python train.py --model="model that answers yes/no questions on an image's attributes" --dataset="rendered made-up planets" --train_examples=195000 --image_size=48 --crop_scale_min=1 --horizontal_flip=true --questions_per_image=8 --encoder_arch="densenet" --encoder_norm="batchnorm" --encoder_activation="relu" --encoder_depths=[9, 9, 9, 9] --encoder_kernel_size=3 --encoder_stem="deep" --encoder_growth_rate=16 --fusion="cross_attention" --fusion_encoder_width=192 --fusion_encoder_layers=10 --fusion_encoder_norm="layernorm" --fusion_encoder_norm_position="pre" --fusion_encoder_activation="gelu" --fusion_encoder_mlp_ratio=4 --fusion_encoder_head_dim=16 --fusion_encoder_fused_qkv=false --fusion_encoder_bias="all" --fusion_encoder_qk_norm=false --fusion_encoder_layer_scale_init=0.01 --fusion_encoder_parallel_block=true --fusion_encoder_inner_norm=false --fusion_encoder_drop_path=0.05 --fusion_encoder_positions="rope" --fusion_encoder_cross_attention_every=1 --init="trunc_normal_002" --residual_init="scaled_by_depth" --optimizer="soap" --beta2=0.99 --learning_rate=0.0015 --beta1=0.95 --shampoo_beta=0.99 --eps=1e-08 --precondition_frequency=16 --max_precond_dim=1024 --one_sided=false --adamw_lr_other_params=0.0016 --ema_decay=0.99 --max_steps=3600 --batch_size=64 --epochs=1.2 --lr_schedule="wsd" --decay_fraction=0.3 --final_lr_fraction=0 --warmup_steps=180 --weight_decay=0.0 --adamw_weight_decay_other_params=0
Rows from block 2 of the fusion encoder, named by matrix and row number. Rows with one number belong to one neuron. Each number is 500 + 50 x the weight over its row's rms, rounded and kept within 0 to 999. All counts start at 0. Numbers have three digits each. After the name is the row's rms in percent of the matrix's.
# fc1: MLP up (fusion_encoder.blocks.2.mlp.fc1.weight, 768x192), inputs 0-95
# fc2: MLP down (fusion_encoder.blocks.2.mlp.fc2.weight, 192x768, transposed), outputs 0-95
fc1.413 093:501440527486509464581543541476520488481342417481471494573520409470447506574515422526488535552492438501585524470514432428469519486455492558437518536408461453593507489536412496563509501483577487546562496518480465615517505497455510509514542487524520533574544586452500441436602474499514516492
fc2.413 105:470469425530520507579493489521589520446528581518453463467497587479562464443525540448482496581501516442513506528474479460508517437516494507512445528443401485476454508484490525478564478529304438500409600444441442524513522541562510493522597487489488553455454454488508544539505493483434507446
fc1.414 104:467559487507583466410527465567529513576447460482538449477478444572522518504534481500383505532557497423608486412451570532448573436463515379519530400539471514549441435557462432464525443484518550686492517476544558477568510347456482494463538467511512500462481516507469472461552510454408575498
fc2.414 099:572539552522539433480514521504452579521470429527561562496535501501406525473544377423551470543425446471550501428494557480485466510529490495466445421465411481464558464574440488594491474474509443570490570395589429507506438558486499496581526463577627539587538477635479436624497536513453455506
fc1.415 105:410475550509460575534511510606457443609503555524482479592447412436555576431502473491471530525549597473569518420442392434459457448461470505476495547486523534545474567534495494470486521527432558527526514447508488556462495542475407545463431480482534444460566504511454427462468509529521561522
fc2.415 121:579458547541611470496493404411476543476481539590432530440549413473513521491572448506494483482455520455504513541561537569495518438436561522437509493506482523476490468549529483419474438513512505522520508505579492501489511446569490492574491568493549484479399485489588454344506528521606428550
fc1.416 088:487428531547525421503437441561476501562493482488420451527483507455559529532518490502485540473434471564472508517483579369541475491476382506506497510418499590417399534453428547477506564461463496387532474492547554496473560518499505451487468502455612511521425454489458447471520467461472520527
fc2.416 091:480454453434644450477627518450449459526510511583515561514462497507486532501501533514581523479524498448465448458476439474383532515548395580467533568508571379570429444500476476497455444589475514499517439459507416523523527492581537477479444576522558421466439540485487554540381547540504480490
fc1.417 113:529461574553522514486435610453491483394499582410563516540470508432430489490464511480447540490502451423596628490475559434506506470495473555480454486530433445521423538523491442459507533492523425620509539569510494531527502471457476490489529504456538549614501508433540554413437474448340469449
fc2.417 115:475485523574552541439526510561495522483544499521449478493519542502541509529457490497630520509458437540478483577483471551495523533526483419442535498566538514482513491522487527482497483510525447601458535533557513499435514488621487483499489418523519498474606455586462462495537413430499517648
fc1.418 095:521500481418504412532509485456453520513503452447552515615529401508413486541496533541581532509462502470517531509456492400431405488372504517438457487503419465538560556512460565537435500449486406562502475518612580471476495364452495595501454456543561511404505447441493456476467477414605513497
fc2.418 094:532542519529542471479612468545461509536546485432535569538444462501481539449495477410505485510527538441416566451593527442533541494485512507560470478548548445458539516487453506473430519536431466546504511513496534399359435466558509484604475455432500453581480469520569458521544564474490541498
fc1.419 091:453497465503458470473481490474408528504548515413503534615464498476466495574427432440541568497495418504471563397568567503605476456513557367511421581567446595468497511542485496523548507445566588512406568504509518503512523524598469502488536456442446455528422482526443443400526512526407498510
fc2.419 087:558468466508518441427439447514542517498492505568479510500498619515426564511440477479506462406547482527532546454553471462457526442458550457430583532463510521493522453571626581477432530488533482516529440517477443458520537575396513484443443543518506560583582536550524476458483424458591456487
fc1.420 120:393584455468613518528495489382489492512590509540561520553534490550419472540517540533379461536429501520586555488409536426512423485521503468525511417461537543544506470524473450548518538463528519487539554435454542535488507445465439517457515474481442491444476437443542539485488447554482483497
fc2.420 119:544484468553521575468476495545554472441537492425495518529469473547532545498495550493480419437512525543509447481607524475494481494408440523492497490504503457635548459576499541515451479615468541510558438476514344468480557517615498446607509563551437449483460544467576549599524506564469479500
fc1.421 116:497495586542514431456554435429444409549440419573505529484480523548553472525444438502448526462544556415533522596483541421501492464480625442518521573464549526528460413510473490491494495527579520417484567455500468463472509486432569559571403544515413469537478480507507559488496450500415506412
fc2.421 116:535589499525519537415480457494592494488515507584516493592464469466483470524544531378580461576506557553474525512513523476513556474418514466526463519367431513455519499443494522462523456501535506438453492626584535421498517535579534524517455442517507513430620448513580465497394570573678473527
fc1.422 106:420439507469571464445448519525559494562429515527558581483552477533467503496439498386464468477517537463530534508544612545478455519498451532454473499522484496512521500482399434403495524469607472484591531531407602451566515441518523465426518443435403487514556535429574460509484436498557525576
fc2.422 105:509474565477532550446438513490507481498530465498475561523569332475494472499611500518571507445474483455492522496530451425502455523479530515549526422487498403391500431552450487500452412472457455476462527480430424539511533459500463481536488505607470451549522574460420403526460461501533433512
fc1.423 095:473520413541515652454476513489440495430403504491607573526506468571502517510506503517515533571491507475425480387394591508456461560460598505500468479461519524533477487544561515477523463457466488540466621609523530490543469408556490578450449504501554555490454487416490424424486512493498583524
fc2.423 097:488497486533428589496419371502503546497472511452465474397517524445569454459488453562442441477551546566485532529410460483564453540461483460496433444545486493537523507477529519550496481455474505570616506459509494467440567515548506590365562530441494560530441513560580477498466363459593428472
fc1.424 111:548502510489458539451482494566546519512565476493530471601587527500474446475393433529524548618592447474466416452473426408470542444441432493484494432536521490471506556552497505414527578496549482485471545510423483501497506409542457391474548546523526517571539536489508545464448497446434523549
fc2.424 114:497392517385485515481447442461531458534529480526522526452482558416508501533490490519479545533454495450529600566422490527440492542468485503496502498439552393422484448511506480549539474550550552435541449584550485508433465518449523526561463503472379429516434527452471477494547544500502381540
fc1.425 103:449536475604480477485509521394527574575604539494534457553536485479478494500456482509448537540514429553434562415588587498459505601455471453487452501520492520414462529474586523436553390484485485462415507399515471454463546559407434391527510474531489478564479509521577466549483510569473528511
fc2.425 098:497479566362560462459439486413476480488526482481483636517461564600502500413462505592510518466455447506528453533520481467435585615472481527389428462448541424551544490519422498477554483545537441506510477466466498509487533519426474563599445499487484532517519526533522544492572626599458494563
fc1.426 088:501530521516538532448471494392465512411597534516482542523546541563426507538442551511418557552501534509525427467451490527554523498405461513428541451446448461483459505502537435533472567591564436507446509427480461487504511452492506461522551471496524450546450478387587497432542549373525430643
fc2.426 087:477451497379606541513523537526474454555467513406533547429513502500514414499512414416472514524533528481465513477538535520627442579519437581478500502480520466515493595460447523526570496566544495555513477520487536479479479454454516555497492544473407476562436571475534593508488491491433458452
fc1.427 098:485533453526466391525562456492571492529494588445503454460431553454572547464532484542499499539539554583518430511483497521521471595470528475491465396460532524498474478500547546462589510495400483557506501553538536497547540473469463592546429470449447557562491461591487482462480591504478473525
fc2.427 089:512396521426423467522424522455417597539477511429480441542497535488455516534527543554511438380452468419471496406527515490493551498493504488500490483556490529509443536494539494540499513449590398529513436439570482520472620577545526485511546478417504566420506468554533502488509492544550487557
fc1.428 083:472486486491457537555490511550510550561529433530621471518483491437541530547535547532418497536442509523643493514513478424524522510517483500490447489532431485459437496477508530419579382563525454531529542553455523432467598601437458536501421479570567567430551527436478509572537512481487537494
fc2.428 078:523551483465521385600511527533589380495485561575477547535478591474410468498491422493463568482487434542446424586512522553416533586447555516455472510504426455631551481495417458412391428498525489494433515537462434471466481545522535463500461547519612534556514483593426474541527526540527501545
fc1.429 090:502388529479518458497504453443526429477466555487498533537497478570476493519496468610455474520474493501475456537566524563587516524460535557489491505538458527523480505510544522438429528474513488534464540421515498493529542586532556463490572527459495462470415454448496589435489489470616474618
fc2.429 081:526558478500423470549530567498513488539524504482528475437484511468503520542423556425511525459512498525487531466544456561549558538523609526492434456408432432499501520390450395443511464568428536582532555568510493461517539464450427485415487479493439449439450423448458488451479561535518475518
fc1.430 102:524432500520436497488533485607597518580411555503504603531449485448487434478470424434458524427489452526597445428516528540488412436425561433569425487487585544496479463503400435458529510489563549561588441476534486384535456547524537481514462503496418446473484498526481483501521558563612565417
fc2.430 099:426393532504464537486507552497504443500425496486383522567483419549561551531566573540452530488518498553564384663469474566436570418517516562489554473511441480526491468543455562494459492554459409496509497449458603539505461423568474395561447510539398504614542519450450513428487495436566395557
fc1.431 113:442447503487554602563499502421417487424574605433456607519470467588515481436442555509459568535521487411466499498474549487491437465518570516465438565405486465497554500492535478540483495471453520492481417575551444505506538576527368505467510402504474489431541466516501478466558535387568526521
fc2.431 115:425493471504491484475516481494496570524435494573536359549533530457546480479444448562501454490445494616596476483442463460484505462497481490528478527447475419545490588497500527470553372583490499491496550523485418510449459477484449521436386474509488513505433474511519565490551561445422515550
fc1.432 118:427448410565554398529433552561553552531458515507526426513432504467567539529570557451482494488449539475519451424547481454463543444495455535424472453487421463457542501547508487515455519499550465514475513587549533456441564534567465521440466493497556429490427452551497532492499517438472417500
fc2.432 110:439396536484520392449501536525444493433468457534556543622459452568492542497430520438425572557465513490496473463470482561548489499571533556494553473514503508562492506533468580565548567521584501461389508486609515450508518515665496542521522503539563490533549557444551450461531468545524451491
fc1.433 122:548461509558560557462503516539479483522499544466526479524482508444522478497479540538514515526499506468499418527496566496517536530502523523516536452515574501491562495509447536459430515487381466525573476435486567488557556566522424515578495492560441553457530506595498438414523477578528518595
fc2.433 133:432493476489584488530535514450541535494479566470541510515513581486462568552521529488502541466484532568482480501479551434517588489552466526490536515484352448523507452393490447413569506484490512458461496465531412471483604471457434467433425561623516478540391493618514492442448481441442553483
fc1.434 089:464568483495498347540448481499454486457496587439491467465539528446440562512444484461404420408424498540466496376533476486558569452488484442445420529518478550509436549570462529563563514456488601547427584549487506497474588490505484537437502508480480496524476464489475577445452453481499417516
fc2.434 085:488553506551476525447520610594485506506426484532521507513464495499492487532450516459540532501512522402469444503419481633563496534559511562482508550506627414555539460509507569493484432598413537529533555531543444439511544594550559568533434459485524487465560518416520494601422577430484458561
fc1.435 092:442522453498534522558425438543414545472394485479484539474559477561480482621549509523526510522555526571505549512455453457545435570503461417422424516508521586466517606532520522492526542481444515633487515533526503629471414509581464443478476443432408472525478450412578554459487464469493444516
fc2.435 090:495480445484461495497529523619531507537480512466512465484480553560538573475447493513461469565473502479557509516528536447490527503500481433513539543469555494460555512556522495509481514491505545536559470560519453487598473544488393484474432587574424471484430479464571535442552519540501455444
fc1.436 100:389508552464457540488527516401507522576516476535510520475457456545460421454374488489482500443530419450529506499644468452510466485444388484496454594415460473499480590445424475488410569496542448428526497591413517490440549527459531481597558460516471481465462503400512462457529563430489457492
fc2.436 102:503555608534523639510402525579531458487545491571565487563504496563479438462546579448529529519479481490544432471397482449479516485521523460464562481441510535459519504597552469463518453466591487420531499622544550491507488501437535513479508545524437455497495488512572520470454529577429470398
fc1.437 104:531548493516463442480544504492511540571532554431466491560528532538477514514566452487432491530471419397481505587603452429430517542456494523578525503552455489539493486458448500428536482544543520542502507423535472532446516554507445568495478491438512585467534568542538445429536479590471584498
fc2.437 102:526476524429543493451429521397520427588407501615547497560507499470588558566483520457451505505575513431537512419521471587568490513434456539469445509487503467530519510506494449406534478481565492527472397461452561533463599565510408548498538430472526415545465500431416506474612481585541468544
fc1.438 087:457417513559484536633548446484441569549491550531470454489498453458435437480338508443456515431560516461509518561474530557549476374482552443440533463453498551484503547514497402576501508409430478456448488493509503573516549428469482401507539534521537471514456553537425498551504491433451465496
fc2.438 079:450556408473426437523541478578522537525546514437527445436513464486469530520544459539510433478503444496582503617485489459441585488503466468441519538527466400529497477569476512498503511522453523607649541540437514553569463544462466533457405443512487587539527439507415418463502594405532501500
fc1.439 095:494492480513576460530475515497474598524392489473486446525440401505465504519472470544522521570517497514490496469466487532434399469456496469580553515522496499451514585531494453582493463507471550593641554454455512388461511479476407457367526499418555463532389448501513491470508515570583504610
fc2.439 095:504471453486485580519537523444519459556614505480555484451448348482498470508523506364456552434504498478603481543486444496523471501479555482495458594539542468539550434522494511496519537471544508602459556490465543489527537572517455543535560567521429426448436412408502605377585460439495511370
fc1.440 101:599564548521460530424506495548459643570503472532482515547402530559465483567516444492550531589581472466466576442552373492517494500478508563435456472541450597503483470471464507439480531478545460549529473586480483477538452569558568532407462428492472513482612474460545468454547509590455537560
fc2.440 096:499566548524519466510501432478534549499423425513529520483549537506496586455450554506497545450502489474543566521494489524573550607548463468483604514478427567520425562483570465437500455471567504512465452434500520569556479467530504452442535548482516425598467542466511487543506492511534473580
fc1.441 092:522444445464432539556574512425552497546582494520523434534448528552516501522537495506411575422524496545567425532560462522458550486475355525560413496543466484571503526501476470490390549513503371552507481508551569500466494588546495666494482496531535493537506507510579473485566400440467544500
fc2.441 089:388505550508590459461457428459434558540549474521385439533497454497570433483484473509509407436512514489479461484458605501486513473489589574575546492560492507453473503532529541539469469404587488512470496514468503399499458494539506495559559486402496415474451479568482490469460575560487459545